A small contrastive audio-text model, trained from scratch: batches of 256, trained on single English nouns, adjectives and verbs, spoken by a formant synthesiser in many voices.
Rows from block 2 of the text encoder of a small contrastive audio-text model, named by matrix and row number. Rows with one number belong to one neuron. Each number is 128 + 24 x the weight over its row's rms, rounded and kept within 0 to 255. All counts start at 0. Numbers have three digits each.
After each neuron's rows are labels from the 100 texts, of 14848, where the neuron reaches its highest value: "tokens" is the input token at the peak. Only what is clearly more common there than usual is listed. The data: single English nouns, adjectives and verbs, spoken by a formant synthesiser in many voices.
# fc1: MLP up (text_encoder.blocks.2.mlp.fc1.weight, 576x192), inputs 0-191
# fc2: MLP down (text_encoder.blocks.2.mlp.fc2.weight, 192x576, transposed), outputs 0-191

fc1.235:124147142132150111166118118172143115097144161130130105146135130164127120141136146113180134114106130130142133093169130133100119175159109120186094166146169130149115155173127143139116179103119142127116115119124111121149114109143075093112106141144149137084093105180068128130133139148153133154137133138133161114104127112121079120114137130137137135118128132085176097112170134108103155122128133102125152123107104147097121130088148084128117098127095148134123126109167130099110143135134066153133104125142158148113140098142133135180099085131139110124058137105111147104131086093162158149
fc2.235:141099102126114140114103087089112150152106076119085159125106153092127112105135107176088123127147121152105119175136107106125116126127132071126133095142086155117152146099132169137087091104139137152134156148125150141125097144155137114178090145123123136133138139096145116126121181127150119148126122133099123124158148144097152146111131098103112153151139124125136108166091124153114145138174121148165111088081106114122124137118172155106140171124170136141144197090132121146087124125147130098117143143144111157136119131120160119096107140168162136120160151178144156126123182147110104109
tokens: "wants"

fc1.426:121109090099140087148102106077132103153148145159159127097107115131144120126122151123132198182113138148139107147162166129144123187146125093136112091139125090158162091160113133117110123123141076174156093133158105137175104119143131141111159147122146132146107176133087094106141135185120115136086124147125149116114173117095112149100096110122126133104127098124110135097165123136063140113124111133136145126091134095159092158132125119144102155101132115108145163137119123106155128123154115141128156144156129140077097115103165101091133124090102113096137120123132143123130136107136137121
fc2.426:131124136159047150113170122157128136151114143191117112130122141101130113106126141126132105127100139120142094172134091131145118111126155121129145100116080157109155113101092111114144064114143202170124111107117100099153130146130186161158143133139099123146156156071147108108158158111125138115155124143101116136118128143098156117141133101109127120151084116135170100129153115185142148155149093132110117117161114160120112166078115114135145151125132108120132122147126105134093114103158132126141130136100143115112171136126132111078124135161158108114146115109108115119161166129161103099
tokens: "friend"

fc1.106:123095085110117109092113127134097137138130087137099165118117133108128120104148151145102161146108114159138120154126169127136087140169109128130151102185113124119143115124107144120116109129114130151142137178150104184170121150130128117136101184160176157132112127144130124103145201131128129152088108141136142124130160134119128155078091135070123152100131117116141133138139094117101132144166121148176117127128093110121109130147177179124124159118147112108147138093129116125110105138192135093117141140115096171076097141129134130095109118145152159089133179151145153132112142124109109103
fc2.106:111098118099110142134164130142142117135148133126111122123119198109151117101107112100164152086152076115124043138121142130181111115108120121146146117111076165179139103105102123102149135131091102140128107141113155125116116172129110186139131092153090125126138130111120112155149134114139137123102149091123111107133117143122156146109162139159130139143117098208095142104168097124115142140106131116115110132140098151169149162149139142150163135153132141121155129099122163138138143141098139164173134138104129080147148131130110115097128134113174123092137097146148087136132130117084127107
tokens: "friend"

fc1.218:103140110136128111128065082115139116119128166124154097120123088100155088131116139115142142149113130157161130116153164101140142169149107086139141099155136123142136145176122164124120137101138108100139079142156147110137131104098118123107149160145150126131047165127107130138172120159115151156115099154091150106116131136101108157116130112140081166094166083130130064127133138140101137091122139121125146080106108135136138138106150095170100129117106119108171188151099134111168106151165099128130139100146149117097120122128157118146112103113096139115119125126105124144145135104151139172
fc2.218:113128089137095173115181149127162145132108143136142126125102154123168151097123166138185108122128145134166115147156125125133090111107148119152168116116106151093135142097102126087109133058124159173128129133145093111124080105101154167137114153141126110129149092119134110089136168094095174114134142149113130112114127149161141119118187098136134166144083127130127115168128129122134130166161144111093130137148125144096162137098129111135164169109105125095118109098152144153086107127141143146134166104125170093121126122115111097131111107140177108098112128126103087095153147120135129106
tokens: "river"

fc1.238:121096095092126095153137117079123075122154141150176117079121108120157123126103114142113136197128097143126123164116143128145163151133124106131135107121136092160173127119103123136120090122174083124175094113155143107152116149136130141096138144168109126132110150129128113133152092144140136133072134166107144133143154129115137147137093109123134111077139127156122107099162106158092116086090128155162124125122121129169086132116122108166094165094144099106152129157092121121187143112158114130111164136121131132074117120085159071108133152108120114121140123140120144152141158133135138134
fc2.238:156153119113122148102141156117134168145142182148126143153115106115129112106122150125191159110103129103138135149115099130138136101128139125118149112124075129123153107094098122138182106153129151190158102097127090128132146082113163181135116089102144102100131128062144147084127152108139119112140136096100112170149152120119153130088154138102107139151114105152120098149118155137146173160156099149137110105140152133090117164132120130150140172141121087149096111146209128121131105089135138128129117101093117135137136141139096123106161147136156090132133096144103124109135106121112138104
tokens: "friend"

fc1.442:154164131133147091154100118155149109101148129143119110143150119146125132131144143128176153124106133139132142116175109123111136156128116137179093152132156110149108152148137137145101159141116130148132119101120086135158121132132107117115106142110135124078113117155077126114127145173174115122135138135137195151092147079110066119112116118132127126119132129091190106084192135117099177118134126103122150116118114136099106133096139109114128104121082155148129140124183145096108124120128074147138083137138158167103140108141122132161118099113135127138071143092127144101132090103175156135
fc2.442:114072113129105134138130079111105158158101087124105144122113140111134092123137090172088113134147108148113114194105111104139122138130135079124120108115108168131156116099133182142102088099134155123124155126137149130135109150169130125179101132142107157130132125117147138137123174109130120157118128133107113131140139146087178149122133090100108130143142132122136119139095145154115120143152137176161120093102116124125114129110156136133158170118155129127144213091112121158090129101143116115092148146137113150128119144121158092107116163174169147117148145140157150109098186148111098103
tokens: "wants"

fc1.181:139141134108147086139108128125134110131147126160104096142148121142106119135148150108149168171101139130114122124164139137114132154132121133180091147135144116143127148153136120137117138128109110147141098103110112129112139122123096129110142159086143128098097148160052099125138121193139124122133129133142201129098139098135039130116081114132123135120137087099174108107152117151087158096139118088121159130097134114154094161110114119133103127133109170134119121142141141098116128131132070145155142142149144136108132078150149119146134109129079114120094116080107144134161101120186160132
fc2.181:130060102121082139148141096111113179183070095122124146144140130137135135130104121137099130106137101116095120166098153134118142102121122121136164123117130135126105097119114140154115097125115174132137110127138114139123112090120145111144118098149139141129119095129165179126103211080111125145134119129144087123141119134149186116132173109144132125164134098089155124131093115159166117165130120151108101107151136130092170129105122139144153176137142123132104151126130144146081107135176139112116108092097101119152123144139090106103131125151181146129146137152147155086098149142108128089
tokens: "mouse"

fc1.123:147112125115133085165128113105138106121116114152171093135141107148128109170147154114155162141123130118140119158139181111119138158143129126155115134126157145155110138167144148138124108134137125154140114130140116135121125126130112103132141135127130121112096139160073167106139167122130140132118137129134194148113131102113061129125139114141134106144159111086186125107126108137072115077118119131125199113128135139101152151090133092134117129134077139108135149158126145070113117123155073145145094129119138135126114094142134112149122076136163123142120132092116178101154131069194157104
fc2.123:115073119164058137131139111123142134130106133125143114153115092114134122124136131106102104147116151116117125176105124150131150100141159115165123132134151162147097129126116139155116061105113156153161105116103114100100116103156113111153133129132092102092135113122128182099121160080142152135166146126146142156123096128107131110135129104135129116168108132089158103130102117173114127124115117151114150114151157126074107130084107099145114155152152168136107173159117147151092138080147130157137133119098145121136150123153096108117168104187186092170155133102124157094132154131130134131
tokens: "red"

fc1.475:113134101118122143099105116062111136124158160133118158113105133125172113081117140158142130180094129165111135141161125120135102126160126097158107109188138083131162123143092140085098143085116116152137107134144083141176100085150113151092115156121165151137101141117138132100146146148140131154082110157112140137117168133107136160081099115087112186097131127149104110147137140133113139128134121135151127107131076075147105133120159150147109171107146129124148150106145107127146118139155139110115176138153127135063117109118165116103115135125131121091134137145099162132123142155120128104
fc2.475:091090134109096143156113133098160106131136087107122121129111138124118109098113105129132121139180109108120130127095093136135132118131163105202141132118090146153147121133167118144127131095106115112085129123099192148091143144170108180144121100139092109083155149139135138124150057091142148131124189099127092118115129150082176139131153137126133159122126145162125147118120140114106125126146121164131130121115113104164074132135107120127144162134147152131115147108111156163131165117086158161121164158130169109172162132129106119093139130141179134113122089133147120137112147135150120121
tokens: "friend"

fc1.455:169150143108129132140116103132111113139119127129143102141146137098124119152130113117158123103114121120135099140144130109151118148114092124131102159117137163156121140131120136138128079122128150129130095152107135114123140180068103108132157132188101147127086155103108137158145174158173121143149119102118155094123093130096096127122130138159083128150158107147125112089150121143111114075117145105125170124133108170145170150105143106148120148169076146098166138133129108085137138130151071128165094118084124144127142129173156089141084085153136129130103124110095159088136124071139163129
fc2.455:122126146158095126107153132144146132134078106122106123118104106151090133133104131141101110118167120117147209094095122134124108101125139124115138151122102092078130107139174127128167125146157135098086162136121157136084182130112193122091103126107133115149148107129129148111118062119123119115169128108131092119137129126133152128147127133128128124118122184132138160153054153117139108145168127145106101128109145098144112108166107160112130121122146110130125118138091127147139127120094159115098149147154150134157162160117111147102118126152109174165157137122122107176141128138146092185
tokens: "jumped"

fc1.464:113109098162148110096101093102137154131122148155143126139071107111164101100138126119121153138106169146164110143122164118105135137174134094120156090121124127140156180159115158109130114125137090156172102113140136121156134130125136132121141132118125120128119164140085106081142127147146142142102122140112167145108153117112085127100109135095107137115163091118147077144122124121078176128117113138149155092048138129128080159150138120153096117113086118138132159153147137106136104127136087132122194120123138167125093110103151117113145123156113103117146119105102123149151136090136165178
fc2.464:124152178110118133176154155161115073115145134161098108085158168147102143130120147123115078132153111131103121084139073134163093101091116155099099144109142135139131091111160105106151140128129154097090171146126139120116127158139113124136141122130095140141116156149132114155073113136114128109118154121144116107125127144133145149171117122144128108117127158152112161122149152142138086112151153101116114166152104122144128101100093104092146137105177138118132095107102108154144158132090148112142107182186139098107153137159134136129091146087100148141105143122156114101126124175132090096
tokens: "river"

fc1.277:154141106120108110126094087141101141131169122127114146131104126131186101135113117133158157109117118162160123143140160098127121136154089108174102120158118139151136160166123155121117110159104147116192081157112083145145133145091098116104129134130125134130082145146094095123168124127155128175090101122120137118117118121104090116092103124113101152139161099108129106111149111127111193129102126125163143094103069148092131179072175153172136113151113144113148162120123104116124136146151116117125130155107136126117144119145148099113147120129118108126090165136089128149149099117111168115
fc2.277:123161117139124126107094103097122098113121115148121132165096151084127136121108140110144157129119140136125079130171122111165112125150134113151117126144116116134131164131147130118104102126094111178117099125075124131099137155147153159145153156111124129101131149077096078136122154169167168133143142131106174109088081113101116125094123116123116180143142089136122138122132126135079179112141127102114168136079126131147132174164117121120094137165116182132143130112145136143126089142103082155169149149133149124147152125176184118151113085133115103106125090116088129129153125105148124140
tokens: "dropped"

fc1.545:096129091154131151078098120109139161111107170129131150144099099104167109097117150134154180160088159124129120135136163135140126149134117121137153104138123121141129185161119141129126119107132109156140106119141138109141142126107146158127121140121170112136103165096066100103132131146143154144122110150115147145105135092125105141063128135097120189105148084098133083120130128118072174115113111138142151111082124126165107162137138127149095127122110118141124146135133138087146084132141058151131177106121140142132127122106116129115135113184111131107117096116081121141149127104153167165
fc2.545:144143144161135133154127140133138118123124128178101118114145139142093135160108148138083124118133114103106135087142117144139108104145139159098148108096129088100128101142162102108147130132145140128093192133132110150112141119165137121112114137097133104163116155138139114106067128146099124096147115163162139127139123123144130146148128128157123096110161117099167163130117203121154139105164112113108113172128144126108120121124077126073108102096168125150108087116140121125151137170120148128107094183184129096135141169127127178142123142083076144138141123123154128121131123171143073145
tokens: "river"

fc1.319:150095116121116090166139121111124131132120112140171101141161107147137099167144155091141151143123149129137119142135197115122145133140110111154126133130175159158102134173141133153116106127125117111141104133147119132131131110126096098138140146141147118115084136155084167127135171105138147133125127099133169144125117133121090106133144116154117113163169100068170149098136093134091114067108135121131181107130136154101175141116136103139121121136078158101141131153124165089119090141155086145149074114123132131119110108145137117154130062130159110129112139092129149089144142087179139123
fc2.319:115088126167091111111139117102150133149104138145146118141126067129122131127134151109095100175111156106108149168104138159119161107140157130145121116144147151137091123142120120157116072113119137140152116115109098101113116078156110097148143144108119085116134123143123195107112158109110160121153134139158138163119114148106127117166109100133123105148133126070163095134098138163129116107115125152116162119148172126096113105083104100140093147131145176147099163177101148140121134082155141156137124122112145121125139140155089111123174120169152089185170135114131140145143168130134124135
tokens: "red"

fc1.477:157151132138126097168104113169143101087157143147115102138139137151131132136141152113174150116121126119134134124186124110111135169141109138186093153140163120133123151148138125133114144125122150151124124112126111141137128118145090115121120148105126127081107133155077127114132139159171127129132139133126185135086130074124052135119116134126145110122115134077179101114162134134084172117141121107120155131103123125110096149095138117109125107116095155165132122127178146094108126126136062147138080136137151167103154107156129127161126090122130120125066134092142149099144101086157146138
fc2.477:116083097121087143135114098092114166160099091119120150120106134094137097107124103171095092134155114139120134196102106128128119123119146091124126103120093170140146122097126165142103083098150160148137128124138147125132118145152134114171096125147107142138131115091156151134125176102141126163126145116101090119161150158103176139123139088112122136148140140132128100143101129157127141153150146166152117094113105116114123120103155134136145182119159127118133177088115115178099118098147132119100159131122118137117129155107144090085124146168188134133143130163158144117092184152113109119
tokens: "wants"

fc1.285:132091106095164079158135124120128145131113068142142155103139096140111136141153135126109140150140130133141118172100186113100145156114112112126125124131162140151133136139130137140092139151137113129173103146169138176182112181140104084124098149172130134122112109175072126132140154107157128138094134116138168132131175128119100111111099134120130117110154115084136132107156092126058117123093122172181148133119122150117106131144134140153127149108130130099117122116113135105105117117139086150127115133138103178103096097134110077093140108167163156109120180132138138125126125102132145105
fc2.285:118155143134110148101127096149148116141140214137120117146090115102123078103120156104175133097106157125145137100116099082147121138151108079108133116153090137126129108132088159112168120140104132155118116146111107119111129105143131160164145096095093100097115149091148127111145151149124149137143124113100122168078105177101145134120157137121083134148132100144124090150129159127133147135154135114109130082134123116089166146126152105120132139147129125177121179152195111169119111131107133143150140117116134097133121165143114157152135116134150074129129071129109082130130108112125116120
tokens: "red"

fc1.377:119151115127144107149096087095134093127143143160152109107090109093160088143119129140132144159121143153156128150149156093142127178160125101136114105124125098154147153160117162123117124123140106134179101136143119120157111152121126112120156153122123140126074159140084095109168110153167121157087117153087152127106160139093085137115105113130091130113159122121133073117147141143070148094112129137154164103079112115136100145113144125147105126108082136112166162139127108116145127144147079121122157145145121135065127125115171111142138139121103115130118118114089139159136117077166157167
fc2.377:141121146074150096131162153089086115124148120126148100112147119131098139132153169171133078190150124132147188153115123128104146132095139129099083163131159154103135111095120133138123156146129097097132120129123084129102111113110111082147132147141121148098158098169128171161132096119127124110127127091145128111150139133132133121168099089116133115163106135122145113138065120145110087108126184146144131118146151095146110103079134113141150148129132155106133134124099110138123152094147139090159131139141109143103135119159115070164120183144153158156108159160110132125120132105120133091
tokens: "river"

fc1.472:109127112163128147129116090155151168099119150098096131133141119152167106116134150123205138105126146133150148093132157105118120161165097121199130142177160150114108162187140148119112170113100137129142121141142134143137124097085081130089095146126165104093109147158114142096142108127127144136152113126128133134099129102130104139113154135127110160121142120075137082138127153099104156136128137104123148105112117159135127132110153149141135101117090154151117152128145180114137120166110107164113095103116169133152112079132120147166115094136119143121082156112128104123148126085119174149
fc2.472:129141081170112150088102093076132158074130121131103147164098102086155096087130110179129117139111148148139124155154121125118109136150158070134160087143083124090151170088142174127093106111142130172139192111129134120126102132166138134147091148121139123126127138083146117107127126132150149145148129142081152152156118115097121155083122122086109168124131130110134088188097142132109168125176115130171126104100123127135089152126143128118106125130130124178144176117155136127138121120138115119106147129129129153123128119103170144127126116135112118135155130140120125127164162135119117139
tokens: "wants"

fc1.54:141156139137142119144115135136144088077164133139091122157141131143130136112140159120171139129119133123149126120181124120125129152123112125165110134135142128138117177145149122115116145148109139140123129116102107136126153120127115143128103150111136109093118134142044122117123119150153142118139133120147196120097111078116051134086108133163117122124130135101148095123150123116061204100144120097130151123103117116126070171094130130122129077130107158173141131112160135095124142133128068142150107156138167134128151102127142117151124099119112137126068145091128115113174105111150148143
fc2.54:107090100137092150137139157110130177156086114091121159127108121129155154094118087135121107131150124114110129192088121146138127125106155136132140124125081176153151125094098118156098105088146154129156118131140160091151101126125123123169092135162104130128148079093159155149110151083135127137115162121136091123149150155144167108139141102104135147132103132133098105166115124145143120171139169167142105130126123121113146103132126144157166181123139117118109142093117136156128125097140125116122144093088132129108114159120116100089138134162184137139154128157154127115095192170105137127
tokens: "wants"

fc1.263:121115085158114133109104110161123165082118112091115136155147101132178110138144154154163144104134138145166171122120171122103113157146117116183147146170169150122116177155129156118097138130117138106154126170133130158134123133080089094116070136138168106117111125161129140100133114107117121149160118096135129095121117114128122130113153158114123134144138117074156099128107122113120135126114128112140136086102133161127112140102155157145157089123085126134126156123121152096123134141151129148109087092104174170142102096111119122176114086150140169131107181114124126158140125082133172136
fc2.263:128112082191110099095106097094139174113098096151130131151125080095138108100143101153092118155111156136133130173127145131109146133164152096135158082128121113098134150121153154143091093114144128150139161119145131115147103117156141108145105172115144112145132136107128135093143155130139136151141119183115147166142144110109101141122096105072129112124143123069179078148102129164124151115153081137158145105098143135122097156133135138115087109120108115149130174158133135114118095124171113141090121109112132159117119121089163129106134113142119125128178139110127140154152170130146124169
tokens: "wants"

fc1.440:171151138101146117160112117120121100141120113138143099151146158102110113149136115092138131107137121123135097161137137105139110142121089110131086161120140142165124125131127142137127076120127136144139118152111133121115147160098106098139179152192124145115087142112094133148134175148181130146142120108114160084113096127095094129121130130155087130154171113148119135094133123136113122087119150108140181113122120158123173150110155117135120152164071146080164142131132105099123135126160085135183103150090122133098140143182166088146091113155141127133119134124098159092119101082153135113
fc2.440:122147138160105128096153131143124150144070101108097131127104111144095152128100113155098110105161121119150190103097131133116115094134145124119139149127110097070142123119177127127166127141147136102096151144130150132096187123094189124096105129122172123136145101128144148112114071120118102104169116112127087113157124126134141136141126134112133137126141172125132147156040145123146110171171134148124098124100152106149124106165101176107129106135145097123113105123098127143140113129113157103103158119135127137152139150118115145112123128157091187152152137142112105162129121123134111181
tokens: "jumped"

fc1.237:168145136085152126161127108122126107153123120138145101152147143104107109171136123115154132092128100119139106152147139098127111129134089114121094152116133149159125124131118141137138090128124126132137099161101128120105142158079124109135166139197130134114086155112097129144144185164167125141147120090114165091138098126102095118124134132169090117156167093139113136086141119147112111077124157110123158122114114147139181140117151126142132147171076151085152140141129112084137139135150095147189096134093117125124133137176162079142103095145130138120108125116103164091118119089149142115
fc2.237:119140153148101140094162132141131131146071120123102130122093106144081134133116137143118099114154120117144194099089121137119111096138140124111137143130109101067133114132175121133158115146150125097089147154122146141078182124089191119106111130112154118139143112131137154124113071116118120105180119116130081118142117127122157130151132124124126139127137167129126134167051160128147106167160131161110100123103153102149122101161105164114118123142146111141118115132101130146148118130116164111118145117147136130168153156125113151107121128176096174159143138140095094168136127129137092178
tokens: "jumped"

fc1.9:101116089165148091097113108097135150130131151131150114117060089109170095106142126140121138156107160162167122162123177122127134165176118103111142087124131103132150161155129147128131120135128097164186104102141116128155101126122113126130145138114135128137114151128095118090142110143142125151100118143101154159113151114089112145114078124087109137124137098109149064142120137139081159127122106146156163095047132136135086152146139112144095129123089122149134148154138130116141094124152080126107187115124131161127104133115149105122151114143102103113133125117123118150148123111139155168
fc2.9:138132188075143120160164154156113072122157137170113106089172175149089142147123149120130082128160100129122124106134083131147100097082116150092101163112123134136142091107141110120152154150132124093088155137134122125104136164118122123136137129130091154148132134153122109167092105138124116103131136103144108112137134145146147138178112106156138104132116148150106171114135139143141085127133177106118104144156109125148139105104109115107162145112159133110134094113094104154137152134088157116159099175180129099110155150151132115128099155090121154151113138145146112119119125161128086086
tokens: "river"

fc1.347:137141116143136126115100085133105142123168149117115155130104127117184091132107130134167146110121127160172114119151147109135116139134088104168097130168133128159150155168116149114128114152101144123206082147130100156148149143102085122095117148143127133130063151142084089127161098141131142171106088124120155115112110123112096134097111129141095154128175100115109112128143116126123179140096153121140136091113075170096128173096157165168116109141117136137158160122132112121146144146149131123142141149101140112129131115147152124126133117128091106138067161138106128145148100120099158121
fc2.347:146149126160136112101089104114129117116133125139109122180080154084116136134117133108130158107127140138128077130174119117157104124154133118157129121127111115130125169124149135112114076119089118181121111123078129136080152150137144146151166140102128134112131149100102090128114150156159148129153139110120173110103067122118111112085135112127111158170150093125140127139131134132094166116161114079129173141077107137142138171141116125124090116185101152142136126117152123128120107144114073139162154131111150128144152141173185136164120091127116106125120092116102141126164106090146133151
tokens: "dropped"

fc1.534:164138112102124086149081117108106131150147122156144143141136114104117123125152130124112155154100101140122113152163132119117113159117127136125105132121125097154160126128098120135107124130134106147143092147132113115152128156110129125146145164186155160126112163119078070155136157187178103134122115123125192119132151114121074133106082123112125136112141069134138087097162095133098177126125130116148123129080106107158119173142136152145126157143126124130146133124145114101099106131160057124146120114128108170087139133123173092119111143125098150101122118136115206128104130128132153126
fc2.534:149126125145124107105141158164117173185100145140119157148178113128117159126132125103111152112077132105073094116147149164132148099138109187095150107117138116101108106128122082129133107139093146116133121144126130122150129094120147130141149134115154134141103151103143121148094171178125096087133094158158151166123140122181115105138138150107142133117146081112153114119154107125156139133100107099120100182139138189149201134137103146138114135138126118130108082154129138107127067122134120121130097092101081152132120115106135157115120126142077130088150116119139126124119130158117110142
tokens: "jumped"

fc1.450:114124096158150097092109102097138138115134158145144108118050089121149102092165139137128137166104160143160138159141171124128146152165139099132138110152112123138142158151106151125119123135147096160164114126138120128138113127132118126141140126101138110126126162148083109091147115134134132157107108151109148148121158115096096141099097122097114125116147096097153070134119140130061155110114121139160180108042147118120078156136139120151092118122089107147130157144156140109143109123143078140113191148129128164122106128102135108130156130141097099127138119108126124147139132097134159167
fc2.450:136149181098117118158175155158124072128152126169108104088161160146106147157130167124136077145154119134121123093130078131159101094086119150090088149121142158138120102111145116128151131136119156095098166145131113115106127159127116111140144138132076143141132142139122134154087117146130119101132146111148110112117134154132139151179106094142130088134114158148111166125140142142135084110132166116117114157160123138136135105094110110114154147103165148117129096116096103160135150107094163105150088166175133101100157131164127132137100156100125144154105160139134114084135125157127086093
tokens: "river"

fc1.63:151149130107121095156102120122149104115144116168114112127149127140132133128141165117131174159112141130139118120180121136127142157143142127175091152135148111147124157170152129126104146135124119168127117120133128135145117134144114136125126169098149128087122149135075124100141145162145130123130128118138191134096137089112075130102089130109140115108138123095188111090184132127062173090145101124117158129094120107141087160103107103104120117106098157140132111124156135107094114100136079153134114166167157163092145092136137126143107091127122149124118126081130156124172124118195140129
fc2.63:111064088129115126152131088124110171190099092116127143154130139123143100128116105169097105122155115159115118176093122105118137115119141094122153123109104157144135107091115183117104096120118142122139140135135139118133095108154127105183123120146116156118125126119183117144114183093124131166111132124103089139135122152135197113139154104095114123143130106149159133125115112156155130152114146149135105095138111115115178116129146124144160173144152130112124189099115121169078107137155127107112146108106096126153131139118135100115128156130173148101147103157171147112093159148111116110
tokens: "mouse"

fc1.30:152157145170119123104115104147084141086159143127087146162138144132128095100135155155161137110101142154145134116164119088133110128150051108121117112150154157129156154152132139102143145163097164098136131126108115132111154158134099149110092140098116145098115162126111091113127106144139135147129116100105157156116132117108080143112123150105086159140160113128135078150160123085132192147144139110159133112101096147122103161112164147104136098148123138163137149097153112117128124163094117100165115153137112154128144120145127156137125130123075104123056154139107119142160102116097154119
fc2.30:127131121138116120129140120130108155099134155074141104162126124122153150121161081136154094164132133126123131152112108162119169110123172119159107147111145196144092153074129137158102079113109128121160131119111108078115082121131076101144156114166108139092142091127158186141156111104138125100137152099119107144141082134151150119132108098111138113180105176117116109119107105152130114122096172148136138117119164091143118106110128098140129122173103154139128127138106111152148159098138144111154131079072111140115116097145110115147151135135151109143155137144104155090135152123127151149
tokens: "dropped"

fc1.133:159157151141137091160118123162151118079160146144102120133145131140124110128141122120182145113117132128136129110164114128122122151155118125175116143137151139152112169163152132139106143147120149138133125102120101126142121127156105116126111141121131129092112135148060131110125125145168133120144139114127188133099128071116051123110108120138133100117130132095170104117175139116086193120141143108129160124087118135104107142110136117118124101133085154160131139107173143088108119126118067150144100152140175152115142091143125139164125095114124108140073138079123129094145091098158169138
fc2.133:098108111145086169125124115100144158126108110099111143123105134108147136092124090155122093140153122138113131188109097127145116133110148090126132109130081185155142124088118152155094091085150154125156137131142155102124094145155123127177084136154099137123139106084150148142133155098137132148137151123105097121154147161104175141129134095094113148132120137149089094160102137158112122164147155163140109112109116116123130124112151118140153181132155129140139191095105134162117143099138120130123147109115139127107135139113139107085121134163190129131162129159134125112097201159119124123
tokens: "wants"

fc1.316:160123125118122099128067123105112127145139125149128126146142127111118131121155125121109147156093112134117105158151140129129117157123098127119112128124132099156149136133103121134125110139129109150136086154124114128146126165119124114155139162164161169122102182110073049133130159187173106139125127129134197133140148115110085130102073127108115142120141076116133080098149098145093147123127117114137131125074098091164103176137153149143113162132129132119142133127144118086117109122157063130142128127130114166089138136120172089117112142130095144090140128122117191122108133114145154134
fc2.316:149122126155112107115160160182117161168102143129117153130164112133130155118141124099115161121077131106067082109152142157137146096140096193114157097129136131122104119126130072131134105128093151110137113137132137120163125102128151144132138138125142141132100153113150125135096184177140104097123103166162144157125150116159122110133147156114153140110134081121161111114176102130167144141108112107115093190142123198159169139121105145127134114130132128132092066138132146104118080116131110129124091097118090146120123111104131152111107115144088129084136119109150121123129132146127110135
tokens: "jumped"

fc1.159:128107078139148131127151119151127172119114115076155154142157116128164122133130098115148155107156124119129090174117198123111155121113116131157154119121150174161124191122135127147091129130110095125174102111141167126145112132109109141111124126189133127105122116139132133133132143111152128122127121106131142116146110089139120107117164150130131156141140112103114131115156075126099147134084117133158134135105130158173152137144129135165132099137073141102127131128107147102123077146128088146137107077086149155134096081113135091122142106140163130093136159146118108112146157121115206173
fc2.159:123122129171140124106103112109157134140117136166096130137094108103093090141118146133076132138109135105140138124122122140164114130154130113098146090136090094115155107154147127128158087165148115163120168147135118130107155124140148130161106130044125085135121165095119125099085108149132119110143111126141128181139138134104124148117096140123115094124169113107146126160084180152123153108179099140125113113108163118091104166138114131094081115115150103179115150162142107114149125109119131141108119154149134129130135179115128175121158153131118103156166097121132112167135122129133071161
tokens: "red"

fc1.500:117130116140144090134093086094134129148149148146154088108070101110160103146138128128126135164107143158150126143143156114129145179177115084138123100136138114154154154158106172111109123112137112142175092130135094127153111144129109114130155153120110140124092156151116107112172096146141134156079102158090153146106156132089106153127092130115081116119154113119154075102155127134076141088127133138151160094059124103129101138106152108143093124117090121123164154156150104106174127130157095121121172146142129137090106121113150101129136139104096110123130130114116121145128123105137154151
fc2.500:149135171070173097134139158095095090126158131151139105110146135134091138147150176150140079180150116144136158139133118127134116115077114120085091156138148152130135099093128126131133160162124089094130147134131082121093117128103112086151150150130099164134138107157110147177102110146123121106126143097143134101161135143147124131179102090139140109148117147130126136131089136144115089097124207117140126139136136111144145095084139112131139165117127153106132117129098096141128140102127147089168130139166107134098136127159129077155127171103122148157111154161112122124124114127118111097
tokens: "river"